Weights of a small multi-label image tagger.
Training: muon at rate 0.017, 12500 steps, batches of 256.
Data: trained on procedural textures in two colours, tilted and lit, 97500 training examples, 32.8 epochs.
Rows from block 7 of a small multi-label image tagger, named by matrix and row number. Rows with one number belong to one neuron. Each number is 128 + 24 x the weight over its row's rms, rounded and kept within 0 to 255. All counts start at 0. Numbers have three digits each. After the name is the row's rms in percent of the matrix's.
Before each neuron's rows are labels from the 100 images, of 14848, where the neuron reaches its highest value: "patch colour" is the nearest of a few named colours to the mean colour under the peak. Only what is clearly more common there than usual is listed. The data: procedural textures in two colours, tilted and lit. In brackets: how many of the 100.
# fc1: MLP up (model.blocks.7.mlp.fc1.weight, 2304x384), inputs 128-255
# fc2: MLP down (model.blocks.7.mlp.fc2.weight, 384x2304, transposed), outputs 128-255

patch colour: yellow (25)
fc1.734 071:128128128128128128128128128128128128128128128128200128143119128094128128128128132128128128128128097128128128128128095128118128128128168108141128128128128128128128186128128112148128128128128128128128128128109128128128128153128128079128128128128128128058128128128128128128128128128128128128128009128156128128128128080128116197087128128255128128128128144128128128128128180122128128128128
fc2.734 070:084093128054128128128128128128128164128128104128128186128159128128128128145128128128128128128156191128128128128128133128128128176128128128128128128128128128128128066128145128128128084128185128128128187128128128128171075128114128128128128128128067128182128128128128128128128128128128128128128175128128083128128128160128128128128128128000128128128179128128128128128128128128128128172091

patch colour: orange (32)
fc1.48 039:173128128128078176061128128128128128128161128064128109128078128128128146181072128128128062128092128128128128128128128128128128128128108077128160128128128128128128128128128075128128128128163204128128063128128039128128161128128128128128128128128128128128128128128226128128128128128184128081128128128141163128128128090128128128195128128180128159128128128101128128104128128128128128128128
fc2.48 031:128128128054078128128128128128170128128128128128128128128128128128128128128128128128128128128128217128128128128128128128128128128222128128128128075128128128128128128179108119128128128128128128128128098128128072128055128128186128128128128128128128128128128128143063128128128128128199128128210128128128180128128128128128087020128128160128128128128128070128128128128128128128128128128128

patch colour: pink (28)
fc1.650 134:128128128107087128153128128059162128128128160128133171061128064128128128128140087128128140128128189095128151128128128128128128134128146128205128094119128128128153139159128078128128128153180128173128128128128128128122149128128151128128138128128151125128058128128101128128128128128168128128158128195128128205128170179103124128085099128217102128139128128128128155128136151128128128172128
fc2.650 147:128162128128147128128128128128128128133102079128128128164128168128128128128128186128128144128128036173128105128164128128128128142128128128070128168123134128128128128115128168128128128122071128103128128128128128169128085128128128128128128128128113128141185157128128128128128128084120128128072128079128165053128088096128140128128128128075113128128128128128128128128128128128128128083128

patch colour: black (29)
fc1.228 074:128161128077128174128128128128128128185128128170098128107175084128074128128128128128128128134128128128128111128189218154128128128150128128128154128128128172128128128107128128162128128128190128128128128128128128058158128128128128128128128102128128128086128128128128093128128056128128134128128100168128128128128128128128128114128128128128128052128128128128128141169128128096128128128056
fc2.228 074:128128128128128096182128128128128202128128128110128128117155128128128128128180128128128128128128128195128089182128128128128128128128147128128128128128128128060146128128128128067128078128128128128128128128128137128128128109156105128128128128128075128100165128148085128128182128128128147065210138128127128128101185128128128128128157163128162090160072128128105128128128128075128128128180

patch colour: orange (57)
fc1.40 031:128128128085128128128128128128128128128128176060128128128070128128128128128128128128149128128128166128128128128093128128128128128128128089128128128084128128128128128128128077128128040128211178128128044128128047128128128128128128082053128128128128150082128128128202161128128128128162128128128128128157128128078066100128071156128128128173128128128128128128128128103128106128128128035128
fc2.40 027:128128200128081128128128128128177128128128128128128128066128128128128128128123128128128128128128128128128128128128128128187128052128128128128128128128128128128128128128128121128128128128128072128205128128128128128025148128169128128128128128096128128128058128128042128128128128128128128030218128128128128128128128128128128080128128128128128128128128078128128128128128128198128128128193

patch colour: orange (31)
fc1.387 093:128128128061128128083128128128128128128128128080118079128128128128128128159110128128128092147128128100128128128107137128128128145128128063128128128123106177128128128128144126128128137128155151128128067080128135128112157128128128109128112128128128128128128129124179128128036062095128128128128128128128153128186118116128128128128128178128087181102128128071130128128128128128128128128069
fc2.387 100:110128128128128074128128128128128128128185128128128128128128128088128180128128128128180128128128128128128128174085128128128152221128128128128128128128147107071128128128128128177129128128149063128128128128128128197128089128160128128128127128179128128128128128128095128118098178218123103131128154128100128157128095128118128081128128128115184128128128128128147128132128108128128096123128

patch colour: red (34)
fc1.614 042:128128230128128100094128128128128128128128128128128073156112128128058128128128128074139060128128128128151128128128128128148128143128128128128128128128128128128099128128189128128128128128174128100190128128128128128128128128128128128128182128128128128128128128154128128184124090059128128128128128128128128128128128128128128070128128128128128128128128128128128128128128064128128092128128
fc2.614 040:088128128168128128128128128128128128128128128128128184128142128128189134128128163128128233128128128128128128128128128128128128169128148128128128128128128128128128128128128128113128128128040128128067128128128128128128128128128128128128128202128128128128128128128072109020128128181128128195128128128128128128128128128128128128128128128128128128128128128128151064128128128162128199128128

patch colour: grey (76)
fc1.758 061:128128128154082192128128128141128128128128128128190128128128128128087128128128128128128128128094179178115128128128128186128159128128189191128128128164084040128128128128128128128128128128128195128128128128150128128128128128069128128128128128173128128128211128128165081167128128128128128128128128128128128128128128128128128128168128128128128059128128128124128128128128152196128147089128
fc2.758 063:077128128146128058128096128128128189086128110128128128128190128086128128128128128128128128128128128128139128128128128128128077128128071128128128128150128128106223128194128128172128128128128128150128128154128097128072128163128128173128128128128128128128128128135035128128128203128172128198128128128098128128128128128128128128128128128128179128128128128190128166128128128128128125128128

patch colour: pink (25)
fc1.6 075:128128128074128128128128156128128128128128128128128128128128074128098128128084128128128128040128074128128152048128128128128189128128128163173128128128082128128128128128128128128128128128128128128128128128161128128159072128128181128128128128128111128128128128128137171141104181128128128163128227102128102128128128134128128128128151128223128176128128095128128191159128128128094097128130
fc2.6 078:128128128128128128085128128128128128128136128149128128128153189128128177128128157090128128184128128128128103157092113128128128128128128100128128128128128128118128128199128128128128039128128128078128158128117128128075160128128128128128128128128128128128128128123128128180138105128128128066128128128128169114123128057128128128128128128063128128128140128153128078128128128128163128128128

patch colour: brown (49)
fc1.430 075:192128057128158128128128128128128180187128178128128128128171084128128128128186128163128128128128128128128128128180128190128128181128128128150128128160128163128093128128128128100128128128128128192128128128128128057128128128128128128128193128128128128128128128128051128128151128128128128166128079128128119128128193128096128128065128128098128128128128128148116128128128128128128128128128
fc2.430 076:128128128128128092128128128128128128128128128128128128128068128207128128128069128123133128128128128154183128152149172128128128128128128128131128128128128128128128128128128128128114128128128128128128128128128128188132128128128128128128047128128128128128128128128105185128128140128128128128128185128128157128128152128136128128175128150128128128128128052128128128128128093128217128128128

patch colour: white (37); pink (28)
fc1.486 058:128128128128128128128128128128128128128128128128207177128066113128128128128128128128128128128128194128150128128128128128128107225128183128128128128128128128092128128128128128128128128128128128128128128128128128128128128152098102128105128128128128128188128128162128100128128128220092128128128128128128128117095164128128178128128069128170128128075128128128093128128128128128128128128078
fc2.486 054:128128128110128128128128098128128128128128128090000128154227128189128128128128128188128128128127128128128128128128176128128128128128189128128128169128128128128128079128128155128098128187128052111128128047094128128128128128128128070128128128096128128128128128128097106128128128128128087150128128128128128128128182128091128128231128128128055128128192080128099128193128128128105128128128

patch colour: purple (50)
fc1.464 054:146128128106128176128128128196112128165104128128128128128128138128128128099128128128128118128128065128128128148128128128128113073128128128128128128128094128128128072090128128128207128128027128103093194086128128128128128128072086083147128128128128128128128128128128092128128087128128128128055128128128128128128128128128128128192128128128069128128102128082128128128100128128128128087128
fc2.464 054:197128128145128128128177128181128128128128128155128128164128153128128128128128128128128128128128086128128128104128128100128128128128128128128128128128200128098128103128128154128114128188063088128128118128128128158128128128128089056083128128128128128128128128128128128128193087128162123104128128128128156128128128128128102128128163128128128130128128128128088156197182128128128128109128

patch colour: grey (56)
fc1.169 104:198121128081172128100128128163128128218128128128132128128082201128128092128128128185128141182128128117128128144097061128179128128128135072128128128128080128144128128128128128128128186128128203128128128128128128128128128128128128089128077128177128128128128150128128163128110115128128128128128075123128128128128128128128155128128128085164128128128096128090128103128111128128064128116103
fc2.169 102:175109072128128119155114128128128128161125128128128128128128128128128128098128128128128139128128099133128114128146128128151128128128128128128094081128134099128128128128132128128179128159128122128128182172128192160182117128128128123128128128101070128128128136070128128128128161128142128160128128128090128128128128128128128202104146128069151128138106093128093156164128128096128128171128

patch colour: pink (35)
fc1.752 064:128175128128128157128128128128128138082128199128128092128105128128104169074128128128187128127128147128128128128128128160128095128128128115128128164128128128128091128128128128063128128128128128128128170188128128128128182128128128128128128128156128215128128128128128128128128128128128157128128128128128128128113128053173128128128128128170128128128128128128189109128054193128128128128128
fc2.752 059:128128074128128128191068128025128128128128085149128180128128087128194128075128128128128128128128056128128128128128128128128128100128109128128128128124128128128128128188080128128163128128194128128128128128099128128128128128128165181128109089093128128128128128103128128106128128128168128128082128166084128128128128179128170187128128128128150128128128128128128176078128128128130193128128

patch colour: purple (35)
fc1.665 047:161214128128128175091168128187128093165128171128128128175128128128128128128128128128128128128078075128128128128128128128128128080128128128128128128128128128128058128095086128128171128128128128128128179128128128128128128128128091072128128128127093128128128128128128128128128076128128171089128052088128128128182128077128128128128128128128082128128128128128128128171128128128128128066128
fc2.665 046:182167128184128087128128128128128128128128128128128128128128128128128128128128128128128151128128128128128128128128128128128128049128172128128128128128128144091128097128128128128128128163128090099128128067128128128128128128128128089071128128039128128128185128149099128128243128128184128128128128157128128128128160128128128128128199128084128128128128128128128128206128128128128128128128

patch colour: brown (47)
fc1.550 134:061119083128159128125068128128073128128149128136128128128128114128128132128179142128153128091091128191128128096134128128128128179128140092163171095128128092128128079128179128128158102075128086081142142070128085098128156138128136044152096165128181128169128087128090128128123128128122128128094128128128128157128128128128182128128123128110128128123128126128128151128128128155128128135128
fc2.550 107:128074166128128128128128128128169128100128128128128128128128128203128128151069128128142173163128128128129128128128121128128128056128128128090083128128128135128128128128065128128128166128085201128128128128128159128128128128128128182128128080128128091128128128173184078161100128128128128128128135128128173133128100128128105128128107128128132128098128128128100128128128128205128128128128

patch colour: black (52)
fc1.171 069:154128128103128188128154128128128128165128128128128213099128128128128128128128187215128128128088123128128128128150165128128128128128115128128128128166051159128128128118128111128128128128195128128128128128099128128163128128193128092128128079128128128128128086128128076128128168128128189128128128158128128128128128128128128040128128128085128128171128128128128131146128122117128128128089
fc2.171 065:069128128128128064128049100128128128128128128128128179075187128103128128154204085128128128128089128128128041151191081099128128128128128128128128128128128128077128128128128128128128075128073128128127128128128128179128128128128076128112128118124101128128128192128083128128200128128128128012128085128128128128090180157128011079128128128128128128128073128128128088176128056057128070128128

patch colour: grey (50)
fc1.604 115:203128143128128128128163098094128128128071102069159128128128119072089130090128128148128128128131128128098128128128128128128128185128196128129128128134128208128087156168128128128128128128128170169128128114129128128128128110105128128128128173128128128128177128192128165082128128128128128093099128128128128093128085128128175162211128128128141170128128128128128143095128091112128128171091
fc2.604 119:092128105128128128128123128128084128156091234128128128202128128128128128128165128128128084128128128128179128165128128128119128128128093128128128128128128156105128098128142128128099128128128125128172128112128073092128128128128128128066128106119128128128128097128162128128128128128128128128212128128072123115070128128128116115128128128128128050128128128186107128128128032128128175126157

patch colour: blue (34)
fc1.495 072:128194128128128128128128191128128128128112128190033151128143096128128166128128105140087142128128107128099128128149128155128128101184128128167128171128128138128128128128128128128128128128128128149128239128128128128194128135128128128128119073161084141128211161091172128193145128146128164128152085128128145117128107128128128128128128128128128128128128176128128128191171128128128128128128
fc2.495 077:128047104128128128128128082128128128128128128056207128128128147128100128128076122128198128128109108160128128128108128128128128182128128128057128099167128128128128128128128128128128119128128060157128128128128128169068128099128128118128128167128128128128128128165110128128128113170128128128128128128128128178145174168147128105128128128128128128128128076128128144128128085128128121128128

patch colour: orange (37)
fc1.253 099:169128128128128128107128128175138128128128181086128072090036171128128120128121128140167128128128138128128168128097130128128128128128128104128128121103128128128103128169097098128128128104188162094128055128175081128128152128136128078091128128186128128128128150128171128153104128128164087092147128142128128128128078105128061128193128128170128128128128127128150128111128066128128110128148
fc2.253 105:128128149101128128128128128128165128106128128128128128094160128131150128161128128043128128128128128156128128151166163128128139128164128128101128120086128196128194128128140089166096124128132074192128128128128105163087153128139117170195128128078175086156054128137083128128209169128176128101128128103128128128128128178128069069128112148128162128091128083128128123088128128128128128128162

patch colour: brown (41)
fc1.689 040:063038128128128128100128193128128128128128128169128128147128128062128128128158128128128128128128128128070128128128128036062128128128128128128125128105128128128128128128043128170175128128128128128128128128128128128128128128128128071128128128128128128128128128076128088128128128128128128128128128179174177128128039128128128170128128128128128128128128128128128128128128128128128128113128
fc2.689 042:189213128128128128128128128128128151128128128128128128128128128169097128128128128165128128128128128128128128128128128205198128082128128128128128128172128128128128128128203128040031128128128128128162128128128128128169128128128128128128128128128128128165168128128128128128128128128128128128128098085128064128077128128128128128164202128128150128111128128128128128128128128170128128128128

patch colour: blue (41)
fc1.129 071:045128128128128200128128128128128128128128128128128128200120128128067197128121128128136128128128070170128128128154128128128168128128162128128128128128128184128128128128128128120128128096128128128128193167128147128155128128128128128155128128128128128128128128128128128128128128107128128114128128128128128128128128128172128117128090172128091180128128128128128119128128128128128163128128
fc2.129 074:181114088128128150162128128128128128128128128128087128128128055128156128128072128128128128128174088128128128073128086100154128128128128128128128128128128128126128128128128158184128128128147096128128128098128128244128108128128128128166128066128128128128128128128128128098128128128220090172128128110090128171149128128128128128128128128128128056128182128128128128101128128128128128128128

patch colour: pink (51)
fc1.766 069:128128128128128176128187128128128111128128097154199160146166128128128128128128128128159037128189128128145205128128128128128128128128128128128128128128128128128128128176128128128128186128128128128128128128128128128128128128131128128047076128128128128128128128128177131128079112128128128128128128026128128128128128128128128128128128128128128163128136128128128128128128194128128128128074
fc2.766 069:128128128128176128128128128144142192128128150128128128128093128146134128128128128136128128128128128128209128128139128116128128173128182128128128128128128160128128128128128128128128094128128128128128128128128128178128140128128128053128128128128080128128128128128062128128128128128128119109128128128128128128128128128128128080128128087128128128128164128128128128214128141128148128128128

patch colour: brown (44)
fc1.479 144:179128128128128083177148128128128128163128128128128128128067128045085128128128068128128128128115128126128128061128154128128128128128082064128128116128137121128128093128064094124128128128128128128128128128095128128128128103157128128128128128128128161150172128128152106128136128078089172139128076156128128128110126128128128141089128109128172128096189187128128128136128172106102128088147
fc2.479 155:128128128128128167070128128128128128075138128128128114128171128210189128128128170128128128107151155128128159152102128128128128128128166172128128128128148128128128175128189128128115096105128128128128128128158128128128128122128175094126133128128128128081128128128128128128115128165187128128136128083147141128174128128128177128128128140128128128167086042100128128128128079148128128128101

patch colour: blue (27)
fc1.525 097:128102128128204155100128128128128128128164186128128078128128128128106172128071128128128143128047128128128128196198128128083089128161159095128128172128128128125128117128201128128128128128128128143128128163128128128128128128128128128216128128143128094128128128146128128128128128128128128192128116128151128128128128180128178128128074128128107128096090156128128128128108087088128128128128
fc2.525 093:133072124128128089128072128067128128088128128128128128095085128102128166128128097167128128128128128122128072128163128128128108115128128192128128128128128128114128181051152102128128128128156128099128128128128092110128128107092155177128094128128178128128128128126108158153128227128145128156128143128128103128128128150109138128128094084128133128128162128128128128072128128128128083128128

patch colour: purple (43)
fc1.725 043:189128128128128190064128128173091083128128128128128128168128128128128128128128128128128128128072061128128128128128128128095128065128145128141128128128128128128128128078128128128128128128038128128095184036128128128128136128085111128128128128128128128128150128128128071128174128128095128128128055128128128128159128128128128162128128128128073128128099128128128128128128135128128128077128
fc2.725 039:128128128161128128128128128128128118128128128128128128183128128128128128128128128128128159128127073128128128128128176128175128128128128128128128085128128158094128050164128128128128128165128068128128128128128128188128105128128115128128128128050128128128128158128128122128233128128194128128128128128128183128128172128128084128128178128128128128128128128128086128229128128128096128128128

patch colour: grey (61)
fc1.199 066:181128128128128128128128128166128128128128128128157128128128128106128141170128174128128196179128097128128103128128075128128128128134128083128128128128108128128080128128128111128128128128148128128128128159154128128128128128062128128128128128128128128128128175128128128128128128128128186128128087128128144128087128064128128128128128159168128128128128128128128128163128184158061122128128
fc2.199 064:128128128028157196128128128176128128128128128128128128128128181128128128128128128194128059128128128153128159128128128128128128147079154128177128128158128128128128128171128128094128128133128128128149128112046168128128043128128128128137066128128062128128201128128095128128128128128128057128128119154128128128128128177128128128128128036128159128128099128128062128128128128128128128128118

patch colour: blue (36)
fc1.524 075:128048128128188172128128128128128128128167146137084128128128128128097150128087128128128128128073190091135128147128128128078128128128159128128128171166066128128128128128128106154128128128128195150080128128128094080128128128128128128223128128128128113128128128198128128128128128128128128197128128128164128128092128179128186128164085128128103128128128128128128128052088128054128105128128
fc2.524 076:128100128169128128128086128128128128050128166128128128101128128128128128128128128151128128128166128128128070128189128128138128120128128128128175128128128128128137128128208128128128116128128076118128128128128085124128128108089135128128082128128128128128128128085102176128092200195128128162128128128128111128128128156094128128128128113128128128128128128162128128073128128128128128128128